A small contrastive image-text model, trained from scratch: text encoder activation squared_relu.
Rows from block 3 of the image encoder of a small contrastive image-text model, named by matrix and row number. Rows with one number within an expert belong to one neuron, the router's apart. Each number is 500 + 40 x the weight over its row's rms, rounded and kept within 0 to 999. All counts start at 0. Numbers have three digits each. After the name is the row's rms in percent of the matrix's.
Before each expert's rows are labels from the 100 images, of 14848, where the router gives the expert most weight on average: "top examples" is what is common among them; "colour at peak" is the nearest of a few named colours to the mean colour under the peak. Only what is clearly more common there than usual is listed. The data: analogue clock faces.
# router: router (encoder.blocks.3.mlp.router.weight, 4x128), inputs 0-127
# up: expert up (encoder.blocks.3.mlp.up, 4x32x128), inputs 0-127
# down: expert down (encoder.blocks.3.mlp.down, 4x128x32, transposed), outputs 0-127

# expert 1
top examples: dark face; minute hand past 8; minutes: 40 to 44; hour 8
colour at peak: brown
router.1 087:526508509508479555483491492476428501495485475600507561438546420490556505443527464482488480538495449516534538524543501545532494473460528459490511506532519454503488532448493506498491423431516488555467500546532602474457483424490592427490458517483466463545547505491524527537542525505559615497515488493445408579498510475494534445506517503452495549459413520458550492469541482489516530473442
up.15 100:477503493473490492479446495610497515512514453500513468537528500568549501506588467495496551499542525496423502569476478550556543483403506490503504434523488485597490489456427538500420493556489481450410491534515446521523545472453543564496531458470494519454487521456515481519469456446531454471516474594537520462494533497519512470464513523546480524462529476437508447501521473481509638479523
down.15 115:499404515431518548468472497569467501460450479574533475483551399461588506527533411496517484490518480504505518517470438511565514471449570522465553565546528536507522513475546497495519434570497472408410502521506501490509495460434546491498473466415433519514536502460510487507578522431552517494512473492531498521523493518445463540493444512546508479578515511475534461489476525537499558500544
up.16 093:533534486491420593481465456453481490544499465493548485483557526471562487450540573428487528471577466445509416510510561490556477499493481427526513475530487438473440482477522460438507507544514475509543514487482489530489445479486549492516485505461472525463500491541523443531498488520509501517516481501572514551510594492379478506538430464490467576463433515448458525511584539512581531527526
down.16 088:440512575507488520469565549445514529496479474499443522501475564528448456515444526545525539523513431550487512476505407450488486490434539546517418467498478446532518538454538580574464581427548481540527453459509427467491546522527527525484531436443519462488533525456499550518471544554547467488487526485533506485543479470480442490395495477504521555497496506518443446509475573472433484498498
up.17 105:478538554481495502495520523431442519529569437533476499492466435545596498467533495517474449439556512551522548600502460501518456493484472528465500480524485481498470476493535434556433503510414490509474590445504490524517545505461420512584490477640483531496522481498476475530462455540442483512535486531573488497469488528492520523437494447548512554456473551471547510478546491458470466461521
down.17 101:494467511560523462586541524467525519474500517497528569492446530486504417562502485449532544404505537423604485468491431461484559451495556440476515501464576500497466454451534520531447518478511504501564541547528490507480557467505514534480451477543559475505496474507502484520571480468525419421541608517538454480489498563509469471515511469475580482495486438531508529461448526540478500504518
up.18 100:431474562480511524514535474570510467495443571484523459565448526505495436488491491487481543456456473489430487443510485492519488460538490493535472478538520511515414446441540497520498487524495524458483552516490503581525527559469466520506546405451534498482532520500554495498506415454542522452534517495487472521502531479365495523408535487508495530485573515524487478580494600532590516481545
down.18 114:485514504565517495547505514500511504516529505567485441421542472503487495539476505578484456488449526508513443428502530464513501459468509486489465553540465479514495482554557512423547547524461530454489566484482491510455520514524479491492519480560508461522491442517518423530514509434436482463596533546472441529522445523478508552633506493503544555557437519423468521528444563510431459523585
up.19 092:490449463506503439504517555461584528492504457538539501504511374495483482451572430529580535477506550483441505542509501541454482541451482530421542551467487449471477576472475512515532527489505510518481498541533467509580492528509375547495519501547540515528458490517477437540509471560517546480438540512475468498489530579540486530488547545480523495498477457530406473452519439512533477482438
down.19 099:471525456533496493533470512403497574518563463461511415491500549529453514550580479431512477482537518494483479481487568463467546479507459487475534493461468515522480521555483461438456576483515540484556505526567512574438489436554479541406460457477600475499434462459463519503497535474531485575531568497551500550499517538530547496574479494505472556484435495463500497536461541546476504487458
up.20 087:508486568550481520504512543517538484507484589526496499477516497507504475462478479569481556586508547525442504498536510475503491468513536498471525485501580473473437583479481518534479472498429601541497515439506518434511424462499455494486511507508578428522508457492543497521500442496489492510458528537553475449441493487521434438510513444461500499545560562428380514482480572523527597491536
down.20 085:512518494486501486499523566484513534510508473536535488579461493548438454521533490459548423508520521507499440506480515512395487553589543547475493492519495500425470452523496499547468594447490496570483491442443533486451470508511479513490493547509485569561379461525459533490524567497572439525434462521507481553463485510505477485498434484441567486446515440570526450511488475566507536513523
up.21 098:510498485498477512461527525473488518437516568497528461539474421538438538464439439539488466526513566528480455467483528551530520523451524539484580513508563506509523525537446519528403489582504590514490499564476503474576512548468459471494515489416499502522456481492591486516470438405466553446474424517529556493524548461500455494571451569515542523462522536445486501482509502466488520446500
down.21 100:485487526436524436518456450518461448544464487507527487453394458556486534483513439453504451538455562517499565537506541461531520529456536511520508519542578513468480514485488489548520432565468505483430519493430469473538484481459444551455507541512511571579430467437522486439469498501563575446472480515472525472498470512457453491526500535489478542513510589514518440462520550514574580477518
up.22 102:487464494537550504514490476409501493517472466542499481477461459530505531493494470420445475521428497462467461508508497543541492494538547513539523519510468509477449540469467511435534494550514497505579456547498542462498490475479574479514467460406473396478454527603426524549530501465563491566478500570495427539575460515558432479534515529488508558556445496471513499536492525424581491520529
down.22 097:543471579501471434512543563451532508501455515541508554507473514512477562472466529493518469506463417547520527482516456453556482514521503511505474525504538469439481470514521446514466485460467439553549435478555449421532524548454478527536521424531477530525499467523462544531526459529545585499536499492529509431463516527425476533415576513540517530449523406499569453441558478455459493471549
up.23 103:401501547540377509488486501456513454484516510407481422525507499493516501549476533493481507567524475507524553485543474521516495460476478473439487455482460462511544525537484491586446467523522538522562429518467496486519564451510467435485527479507446482391539506514578488486558470521532526460529485563490558482456572497508460497536528561490492526485515545465486527555451551511607489457492
down.23 099:479563451488485552519524535529446500529535484496427488548468495550409498459508499563525502496514443520482522453577475500519520422596465466540451508508487474538491550481544438439519519508583478481430509505506504556484517509520474469505445528489506469492466505530498498507571429431418484562505543452505532509414516434495501437601536565463446499450532460520498469481567551528463501494486
up.24 096:547484494463495488460472489511514517488573479519555597567547503428523462463509506525515507493506581537594506540442501572494498471461500500496393579457521523494501420525472523476438476490482502479461469524561426500547482535472514470470513524522541584519531522435503470466532504491548458439477478549465451465529405529524516534457536481503509523421540487484583484440580493488475527509475
down.24 105:483524429596558514531500506487537478437453536501484473506538553477480517542532458442479539483526526453482512555396511504516508486506479515478540390455502557539501548542496454499508406594506527427512520485517488528487476416523415534530522467482503442542519504446486461502473458520541432476464553474504559522510481524468459474545488479587505527565542545452465568497455534447519516509483
up.25 092:553496504499407547534454502433529491525523474424494485539598497469540440537537522558457471539515461469527474454493541575568574512491498448520457408497529520487524451461424499466467507525526574550474444543542499427549499575469525458501532516484477539460501518436502479547472499503552519519487452563449489458521501494528485498445548514470434484469547415529497514479555450478533551502487
down.25 102:549417516510480497506537469549483491450486496515509433432473494452500496547484418466532560472425540492483517474483443526497510489480516553482490433520499629507526513529537533527557462545522484441508460454510499475526497519492501565467451498415491515414519504527535432443540483442541432528495502505576560512528451423493444512496488493525548462573510512421522509477449453494525544579503
up.26 100:544502487494493528459504465545539466541441490530516546569561463464506482499518478517534435469487522446520422513494445509461477478446510548437449552508487464551477451486476483493476476531524540508541511419497574460516452457490526604553571465505511483439605489491508533507496534465566527484440442552579459477517456513428441502424526484546513483453494536459484531547569461522505538510554
down.26 091:510457546458567503495527529497576521499468466462515493540441472451494502600500494526537422506514510497422432479553506506517470465461516556547505457464519520507513477428534500570427474467518491533590573500451532490410514446593577512577537533518483484487471527460492453403506538507527486529528464497492493528471445508479527492462514468472419496520505460549458559480513476411491516514498
up.27 095:463536527475511431531485606518474538469486541503523574522521443493545409516553566443511513495538510487434527497487450560545431528455479468498483542426569565487534538517521504448506400497469491410517511491567457571522518554446549504460586500502512509479497446497522483450494473474500467505541529508513498522495499466510488547482506506506444568593477449450478460538432523509457470512486
down.27 103:518547442597605495467473494535478430443519538476451463510537447494489539479503516496500485592459481442581478523478493428502578541489528490402467458474533529473519520543548563468524527525464469477539490512513471500567492528543528519462480521528505458512495424454454549504502493535459471560512517500485534549525422427490514432607482539515471557526516563479550496497498520489542475503457
up.28 108:512517465496452525483447557479523517481492524466449504494545474498529448502491596476500457477495475530486519513511502486509555511443467485469471451532528490526448564529520558451526473493552511442469470468509440584502536525485546572427585520425557522509609474491484527441470483603544501569506511515514447505560444490471468477542490503462398558522498541470581462533474575519499470498482
down.28 102:581573441579558474426529448522491484577469499499451409427501436495498552506513490505498439559480460448494518514509462547504481542524470528465558463514462476477513562491554538577554522507428471488501561473445498509493493529536478469464463431499508494499468523491521558550497542538485465528518461488458519548516459425484489451460467548543493539506457558428548508538520483479584495536429
up.29 096:554430491566453510526488465525476446489490464505486475539568567479455507517452536481436408460456542539468505497433511404554501514497496473531473504460500548471515438479533513458525496536472528468556426548478423480486484481460460508562499488459480442543496505575553421506597501581524557481483445494536505454478532536493493553505542533528437462512567489497480535515553512573511529528538
down.29 103:445465464513511460561507463397444448431468494511554482496524587500496422583551487431456496441506499486487459521549498459537488482468570495410448522442476540502499433528454521528537478501506464518541497489500451494476450418556528487476494436570510504470509563529487495461490497502604519464516506519514527530439523505540505523577564538535501472541483519501552549521461575481531482512543
up.30 100:533487501470469522433518518393494478483463495533472509463544473462556522509523474525561499411534472537543441486569515508517539432441403514498440514488472530483488459506434496510559557452500505491515499558544529531468496541523476488433471438549510513435503461556549518515460524545486511477522596480497490519554492616503445544535473524461449459475509434481530554534540555469575501533487
down.30 097:483522502476520477421524544428482478540448615448534454512459508531413552497433473513528549537445490415479503521451476464491498520517542544478508483465500549571476401432546491526487537448569453521534543446551494563505540511507467551496458500555477488443503526492532541523561567560522495456452429467544493493502482504485434496476473446529505545493555548517450495480490563465508515520516

# expert 3
top examples: dark face; hour 5; minute hand past 6; minutes: 30 to 34
colour at peak: black
router.3 109:446492542510534435554508555511556479552456511504546462487494483524471421576499440549513517523486585516490507510433521468496496411490513516437504460488433582535510504546445468477482535496522518454493490505496478525539506516501505547437471555436500462491537457465493514461553578413571444452512526562503497396518429520561455553509476420513546525567523529500511473550462489514495509536508
up.8 096:463419473489506492509477585496508535442468508461506438500450427507456449526443452534452500484444585492466520522441525579520470467511521567480565504473559579525526567533507497468504475528503441472552537521538514537570535510453507445488492489434568509512495445527500533495452507509510496532499474552500412538549488514505422520477423527510533538566500490484509458533462534512535445573582
down.8 092:495453430458449503498488424358496545548481477546555560556457512498487552517477480413504585450528528508486495537497484493585485514534502478584403485453581472558472514431512498470532485491522463584570496476525521485473484549501507490493517502546477499478432538471537508493503455545545495517467469481557533497509494473455544464477499459444478498483516458490479486456486570496538588518475
up.9 096:437449498523489518511437582539538474429483418492507479473498473510472542569505445506542473481507510515569474490471558451579499499485489502575525408531498466472436505459470502477578410547481552591521430482509486528477543516472464468497477496455487480472529494532504428538512456494485526476532472525489549489546516524510470472468507514601460567517558454463485501499526524496597542544578
down.9 112:521531481479526546489518437578496476481513548461598460473457481537516555403520542449478457570482491438463405475473545505445549527511546532448484495553511435491605462474509470547523499506525526500551552534554477550507532507462531525461501555454461498587533532543474541506519540495511537472585501456457497555528458440516488500470432507475435532410493479491513467466479467509515523505502
up.10 106:514469483485512498520494501472436521554542514601522502476448482523517504537453464514455492445510455415550478518531524556513439443572476531501571511570487485451497527468424553513438515571418460479491535513459568405453496502495530497531462540479598478506513470525474572529518521508451483479539500506514485544472505546457476458448463591479512578494417489472513480534450514494540534471540
down.10 105:415473420555530456485494462467508510492510491542522433454494505516482493520522433562527517468513547470486443563521561530515455450457518541499473465470458490449474464463396467555521451509514524481528512476472414491428477530531504500480493530470530535473456541538423532482490568466570498585474539495562548513449522562562479487469561500555555456519453444508482539553478536480576536511535
up.11 107:517463540528511487472518485482518415525471387476467493458503516572510431534505544474398508527498477510453519490514486503499518493472517525477441490390530531551548527532581482478562539463515528485565482496538596515476490490487553536459549448480535476475505468497424505507420498526594482527519499555538488436494446496514508562532523482511454455486522424504551560521523533413561498492488
down.11 102:546510500453524372539523521412451503480531479522522539550472514440549526543503437523546525450462508478561479516472505517568516549546516416553455483489506423465409563473423527548461485410476442504489477473547516482560459539468441479560538538573484487459425508507542542492496473482487475452538502521482522518509547522462537476560514545473545493509497547491494475446483507552481537505491
up.12 098:509445558520516500602488501521472448493492473452452591562476424561446399524561506510567522495474477473587518490512435543475528520549492515567500483495453535546485516479509547484413556485442484470562554446480610528528564551464523459481443472522521479559543491491508509498446459484477528453467515529466503511530545477476503468510492571460408473488503486505483498507521481527490457493526
down.12 102:498512538482489438491511473495542510512530488436495560498521518517569493487533497475535443529542466520495513515579468479582502539402564421528511507504496478522448475515543573513461508513478516445530511515471540485469497470540537547505543535553543459474492517505482514513435550547508464472387596547525506512437552534522516433501468516479490448422489543497411502416500573534532517414458
up.13 093:543576430463551601485565490491500525589461485488511553469482498475496446477540528461482556422515483497571532517509502576485484510551435501546485436515481468468468455497488444473485525488533496486481511502496510552453573588457570491544458520469501464485501443452498538555530485527480527524431447520509531548478517416450555558524490479473512480516526574563518523459514478433452437526466
down.13 092:460500504486486519480503459466464582478509521521564421507486563438557540545554508491478498508569484501490562478558561498543511435492432472534475549426469507458505483499551513531522485502508498478565403502449454507474470433476536537535527546527517503534430501542476573504458529574567498550481489395466510532401525487523525484494534427475464507467543492515510543481541504437575501494454
up.14 100:561472432517469557520411475543546471492575519542475346496513521551521484510520513479509506524463518481535443478508548455531465475482506532569537460526472431575480486438496502423535462529505522547522520465483604416451488473530488478474451457496442581495500522486502504544460513495516473444570470547543420540530520518514547440520550501552530493504503490487512482496502526516549494493555
down.14 105:583467432487551497471481483525450450400486449513531527559466527557556427510530485481440551547497461466547511575466473478449552536486455524468491455488554450532506509476485480558511522558476465385483520542546534472466536456501508501444499476475538462553513472490506533486490443478535616500498501519474566522575481473439465527505542536545512546485496512541486591442467508473467519499501
up.15 098:547478512471544483587448472511445543519563453533485490484543487446521474498452566529499449470574523502550445512446457470499474539483478528465500532498520554532553459579475515551473506501443486493461502472499487566496476554473448476463434511530452543533492511541544406534444465422552485550533420498553535503514493505501437574567508477427531474484484534460499515568545489499455534568565
down.15 090:500514518505492525484468536561526507454509495455432432526524511480412482505484536527489437525495515557567517439509506513510437453528603519527548494514488507533591487581508479483457512466515520529467467448534536508551470454517485490492511485486511505579464402533475558590528532468438494504573489471458405464465488421476497493470481510487510553495470421531513548568529479487412515437498
up.16 094:427478448507503497601378568499518598468537449492515533494518493506523439492490513427492527458491525472506553483531493501489516459504455520599539546469476572474490504514538482416525459470572398492463487540435536533514593487461558497528503514505496468515526492496507593524504544518515542495472466530544461533474494527480491525459466484443519463489514485493521418531476447541465478527558
down.16 092:396505472510521475489442499478497472509457468508582536481507548500534531554510456494499572415546472545440529522433514507571485467520509436526501527452559513540531450425531463416566462432570483489519450498587487524457515478447536482480518537450482422544454486462516546551570467533514517515442511485549507458498460492477551507480428484491493556512523510492567487482460569510499554476499
up.17 082:516487569502550502490536517470494444547443460434511521485512450505542499542445448480448517479442554468452502510479494520515529461471490495429397408491494552435515508538496484529518473559522484454495531479484438497483542538474483568518544542508546496451530494518502512470459496514506501444562530548512565539514433502490464539487548533552454552556485474576484550606452431422568488542544
down.17 082:574470502453441458532542378480474499447531475551576547514524567486508541545485510560472485461488492486562534461544533519498585477482528482526430456530484408501494502489525443506542561407542469547572484487496483402463494508454490526499510507571486479464476493486478548544509513500492553503506495458542481487511522450458527471548534538481471510421521433542518511431552482461532468463445
up.18 096:522531549512464512441507511487535437493484501487498562490485545472467467486560637474557539528500526547514535492471476508462505473554498528529412510428496519531521390519594498481495565460494495513557485431597461559520488533490551456433494464491507477535466471479519494482589464520523442489434507516487504473493457501473497545523522489552479435474552496494506502432457547486518465517397
down.18 096:436474467511459446520581528455498540387491461585542497495506498459519527474489494459556503449538441496551560543559477516505530458520540452493478572465517494413467547455438509469536449463494465495478419509469531457519488533440482473559584539475528570446419506458477574506471513531489447514511528466514474564461561607470497528481527515474483526470527497516500462522486520513531520518513
up.19 104:550485475467500502447546464498533500571561492520508474496500534557488481478473502496423517565502482486481481427477566506488493515499473541574535468475621432538521546506486559510457480550469549575478557474533586434468424511481473489499508435503547467594456476514574429430483511485483487458476490516508496488484506443453527479487514488395495486474532503449555542549533501510523548433485
down.19 112:482552472531491520514479412483503489475543525497511481486483460545520398496509458462559513545540531521500467523426452492564563498459492430529508490452484514493442444460423481507588491513515578584497483572526510548479479535493507447436457493470470444481521482468450494502538480455561515523452500542510599508510480483548458429588503481465522497504502528474498481496455497526593566551431
up.20 093:541492513530521516472464433569448495490474512523547584485570520515470514488496456468560530542525482509470445460405530385503494503461517482555555530516511532504480563439470488502462468543496561452456457613484501427497471487498498527445466485465459402563542552526437443453494478415540516511503469478543532477504497511508447458507492503485554506485492579484536522526463522536533493556544
down.20 089:444558543555511503526556538561528477527506549444500496521455429542460442487509477513604519527491503490467486505475530571485532468482616442493530463457499464494491513463525466531455469516456534457431641484495534545486502525469465476524481469479486486595536493431449496439539539565472495509498485496478480500519466495460523528457434469523467470580565504566499518521495502512507545536425
up.21 103:525515491472479485512518482481423503602535420566504525538477466506590511496544481484453517449546464454464457571522554566534540487504452492464497536520467445468529501535435506521436524520434478461505491490466519449510480494518435538569499529506534569470482447543457541498454477491463462463559479494537528528458558526510529578465533548561517563512445524422518441513560446497512536418524
down.21 105:454536459586538446526499489564501568431563483492488433487468506480495474508470445547459519470531596517465531524512502512526478455531469519509429469512480493477546444491454494528456499462510527550535446448439442502489439508594501511515516507472543541516437550565534519499455536515526481608483537451520574538420542493564557490512514552510482527521487526466431504536556498462532479427519
up.22 106:540455521504539491554499497488494484510477527513487513555477503487523561475512473478486513616507526448515447540472514529461492532519462496507458543515536512504431517530455526524450509475435404574614488457502554421510473430495446480504506533540502513493447468535543510497483444496524454451483546471508526560438564525558497451494510542542531593497501521378462465578474511479504520420501
down.22 104:428442467531572532501517478541542543426500425454443488505474409498493484492430478497469473429568508512515465544462384492533455476562493507499552547516559506485555463483451528508515473532514453503525418470464533543521513469537479517444500520474540527541493482424511527498488460527535457571398573543512585538534534517487512478513495565526441486532524524494471538508537486547516498472545
up.23 111:588548503483485513515459454498366519483512521519455522526624492449522468545449565548455469470539479512551474428520468535515490526465542477507506451515407505553511560484485524479477526534507551451543469550519506487471460521474523484498433478470514440506557521565494510556484501467488537487540453486530503536526506411460480556554483489460523485523404471509541565451542537495457449539493
down.23 114:525517528466512522433535446462570555507568478489475500520453523562522424456556537464555457449577526458576490518530499566460426433475480562495526544489462517528545445538448457555520556548523515495411464410511503460456524478548508498501510452557499563465495483488448523491465508525547450531475525471447553491517496548480526461449543462498510401537469481514515500496545479500463527467549

# expert 0
top examples: minute hand past 7; minutes: 35 to 39; hour 7
colour at peak: pink; white
router.0 107:557582506486413472497486455505501501530522502514475461575473516485534513450541563488502518542502455489514473508498490549585501537573412534526430431463489440525500476522512495496493586536461524517492530490561454540502477552491430476548527424579491575519440534524557547452415412506483473535494471487492568534516495493454495512456480534478448477522489481499484516415513556469483525447447
up.15 111:432502487555528536530433462492510504443462503459541500451523531570483502469539549463462464474493565552499570489515453494419511424522525453451484479473494590520562508487523539466522482513470444478506467468481497502569575503481569477486550521526483453551508449495492482422525518506523538438490536499458449519475454458472452451578562489559537508514453549521413501556474505451565585521494
down.15 104:539524491431472516555527478569468542449553516493453521518494502440456477473456496523429469504467456510490483495509526403513493426503526536537481546533483457509468539517510512453530523415486558548449503530583509540438480516607454443480592475490550522485509468387499466473534499487501519480528527484550535505469510445490531445550519535508495525486516557478536450479487560556507417412504
up.16 094:514504495491542486522465426548440518498490518420498425520503478492547461542482496484437590514447447463564481427450469525534515469488483577461433482507509482461483466562498569483590492494421469555584479580530473466520503555487452489497522518490479499440524531495481515478465521526543460478534521547528540609539452576478495531454499572501495520551465538517548482485507562473509445471485
down.16 087:543500472536488417544435489455431552567539594430520529462484515559520462517558542475431531537469527522489489524453411539553445505482579468490501470503473534451560481503474507463497541510460485540531473569524496475500486475523538482543503573497500501610524509501460496459487495499476527548538404507460483481493513481538507512525427512429498603557504501499549492426502468535471534544499
up.17 106:516395576466423493586411538511534548445541490437522455499490523509490439561455552463516493556531462532536451499443594518552559456528481536557491494430504498461499505511509492473506470551413493494482532465554512503505517536478416517464537472468467519568490536521524436466512476495559509491510553535525548452531481517504496455435521465503432536451527518479478538501516504559546443524525
down.17 099:504468559499469447511493503492447497512492551543489468435450494513481456581479508540451549522457513545465510461485468507568472452470569494410493468481476555464580491513541544528438496443444483473481524492474568514543487519543511401535484481572511439531503480443535436546560466468591478532572533517498471503461518411512520496536474454563457479531490487474497515502447532574535551473447
up.18 101:525481508470525616487478545521454467451449476521485495547492527494452446527444567516472470414459535499548512462468522422497531463502429539479504470484474488573503471491530497445578510487562438475501509581522525604524468487497531454493535488455475471486511529408521534528570502476498554564497565517448539490544505491472472446532496503519502435462571489571448488504525429545499496554521
down.18 097:484502427490582502539576512502490499430459513495475528548480524586436449491443489539440445550532548430522420520502501461509485472513525554591535459526544511555444538578429539456513484470508521521447534490504540469467510506601523445512478490469539430525479487479489495442506541488549507464530541487512519485482473542499464447511509483497526575537541479486442418490516498569553426497515
up.19 112:464492539576511489492476487563516509484489480510494516507519570423446473487501526472460520487546556503465547398466535471496459459437522565532485503489461531454519460524490502509523438524503606507536423484471444515468501509508465509511515448422490490545508479512470455535531494465613430485484531522573543465466521435539492503575563438548549480513528497426445575560485526475498549553499
down.19 115:493487481504563465600457528397532489461476463549519481466514539421536468551486496412422505458540561483534491512509500512507475455500487491573451535447435534412467503517423493488521490489511503520550452439480528527462526494555508494533530562465541528490502520563514491544515550538511423446508422510546483571396489560524518524511486494497559485491492488508477528574509513485558464553519
up.20 101:464501537469489506497541586599484523426494496463504458561464512534439493485494491498461502524446555545505544524428570481429530534506438513533517500485523507549486489572518574525531488531529461485500514501577441507518494501496439559490526452498466517543455484465467489455506424537446507515480549459455571500573545573452475480522460501554441525572607491506465507418463497484477542485473
down.20 093:513403502494503477526488459452436506518413520499518587424490517508508472562513458527542483569478468446551526489465499471580455520539534514596456469424510485512468461461500547494536518491466488487527523525538534496421508502523464560400417486604509485485446473504508493508551513465593485486510514485506545464475460489501567442515511493434520438510545492472526490413478517517532510527529
up.21 092:460497496492445542551455541442477501527515498513609481533473488493536477508544520480541482469490516546507452541440506461599425466505508455521498545448508478529576476485455490443528504569469561506560422455464551549524451483461566476478408407450497503476533479547566516472477473501513496492584548508555539495411500467472464525498568523464479507527494542517539510504508451483474481579498
down.21 100:473520453481493571440470524559495526458477518432466500537469581494441469550511462486517513484472491485477533513526489491445541475511526451489530418536511528493476471530510520475481401589534505432549551489526552518529577450477532513443392487460519442487511608459466560520498487520474482537497515569528441552493565466500529483594499551537496483492496466565493496526473406516501497480492
up.22 101:420495425486506507528572532506574509461545479549502506436496503511462518455527511508553491470523512510439558444480502533417484465522499525507553575497642521504501553519432525500499497551498495526419521479480447512493529505478483511458517473523520540499466521423453450456564534543494457488438497433461510500579500563506534470536495464431440475451507462499563476501522470612496504489526
down.22 102:485492479544493449461513456488499464512539503470469577450484514534502563481493536546529487516565388506437505434441502506559457492510549591493457508471545427495547519495540545473510465471498577496520492484539475496517516509534455504463466434500514484595593430452469503476532540518535515526463529499526516500537531414551519481499494410503459398475548496438492511495545580493441502471481
up.23 098:447524515556489570494474471446481517500499425557510463527500465464478516533462487449477557484498508501537481458416477434525492448496518508492451474446456557504549445524508409415502547552487519548574522523545489578524507573490524556472521425454448434465554517504568556549485492498510516492520489523592552453507510500410484574436530544493458507465532549537476494500488535463512480515465
down.23 098:532479489417507460562450549532459569455483568533522551540483483466478473475511465476541476476495587484484492544466431481511508445467549471466517475516514504530504469581456468519489470522517469459483527473523553419474492368504492556430485534487538519503499555450458488456523551436477525483569436514508446571488549532522494529616479487537501501488464460473535454494504469546514584483509
up.24 105:577497515528422520524491518616459449509497521466454492560571472468479515424480502488425498499503511455460539495502481534492496482528480441477489484521521495515457560495484460483473418544499447527484537517451503455537556547475469503541553506496579514492565472519516544467510421505495582463521417498510517494513544461505513530533543592515464539447529453381540556501560467544502450463493
down.24 108:565435509418460573491433492535464501482438541499452549521474561509483542444447489465472522527480537458502556495522489524450538467541500509561445454510481444533525530424538479534572520494552478491434541557503485475489575493539512564536571528435539471522508514532543503520501477498510552502467436402510518477546518493475556473522577514506512518515488481546435492454495528463531461383469
up.25 090:492528518467488466556450447528473556507488498554503519475543498525578514468526512448434508590508482485475534496458501565539519443534575516461451541460498500452552582485448503436500533525488493444524402516542411477528526528446488470529523488510490480468528556525462479553506540427527480504510412512540450516528454437510436506563496492523497596483436493485459488504500544415532533562478
down.25 092:507514533499509514525482539492511545469538548474498557498513415510528504471467552506536404461516526533436508453500485536497559430522530533480501490572482502491533564484570508411529492491506459506451541476431556537517524432498465431516538520545483521502518508427479534440504475551454486446528473502539477551568494462587472469434503454515440576516473534440559464540465462586552448481540
up.26 102:556491522509521493570481635484443530463497475531526473432485502503493465509491477484464517504547535461594433434506539545473453549513479531516499541565496498527506490561472510483483502527497440494532527455446535474495542468449530510459456483564514566483454467538513500578487551549477483574404464530479490495435490525440553523430494581537454452514548433489453442477480509515492526562507
down.26 103:503479516520567502510481403498547531468466438509524479490485480534456487493487534508431564562485509494492491446554529513487513516474521554417461458537517509432464519453427470538538488478561478476449451540433537467523496491455464374460507558464466475531467569488479512470490481496537504536526496448472504551496460505469496592477507501553543471522486489516583467512546436581561476594546
up.27 092:493452530592506522500479507466556546546538470500526456478503519468535501602498580474457445479604454464485476543473550494533558557519490483491502457394494492505481532432541543522502463550378485535490490537437558496500465515485490464492430466491463470518464478502479469545493502504533521476526490603555549479470528480460511441474528419465460521548455476532467568532488482499546519499536
down.27 089:458469503560549515468482535491491462505485489452471477457584570486438484537556534497442533521448559481508537520503454522523472489560550408499515498510506519455510487522535448484534542512490467527498500481499545546478490472526517456465518554504475534530433426490524555566594499492497461449505480551438443564476445420548529507532446421495512475554565549543492578564514495416536545529466
up.28 101:518503478496483566567516486481562523466532537544589506399484493429466472474474465444587551471521561492547436493560456551492510559532549489490469549449476481558482476426538456491455480550463555525509487505429485489514536497474524535506429466499565537491477427473451493492425542517441555556449497541475472483496517475454596536533487497493488528417527481503505481473471545447493469516511
down.28 104:461537475564546426497518470529586530484504491499489547485447519502518452497443462538440511522540497523479546492563476487478448553532412550475594452491587510534500470464483502546493512412515531487507454487470552492535457463527482475490532552529494549469453422470506522497525477489547450567504499498520547510489494444500531584515437429516521550529603439537488489485473393518502515530535
up.29 100:559476460476470549480499484544532486534484561502531542530524440447442454465496555473421501458463503529479455459502506603458490509523451564493517570549496514502495534521471454542505513540536523576413395486556474503465460590503457497546472457443477550525547495587543467483499403461460483535449459484494532521519521476464450525478552463544481537562495483523555549473493497514468491508471
down.29 093:520486499415510497582503482495524443465471470471419551449425496614511486507492449530488500498494502460507537509479520521539474499501511459553533510541472426562438543431476500493517444488518488410438602536545510543441603442618494540507500518490507447517547502449490518459517459516484507475529505539502533515543463475491517515477476499485531448543513539509452478488416502522474501516575
up.30 110:493512543523481543516473450616525500454457473553499514487505491471397491452546555439489542529449557541505490402482400520476428432524495549540494512506453532465471459518508508499574458540483534522548468539522528532506536452469506486516471463526485505507528472567531500526524433444434462520523535515529516549474528482431463489541544476536498507492489526452436585512434555461464572536500
down.30 119:533489531474486495581401493458488465480511568512548454468510507469515519532518535520460461522507533506541489469460570474510479517533427499597456425498465586421479502570489490515574503554527518519575496500448494467462575456502430541540463555497531489506489488462553443476559518535440494489521425454492548519476427552481548542510444511431500496479449571463466495501483474497534460542506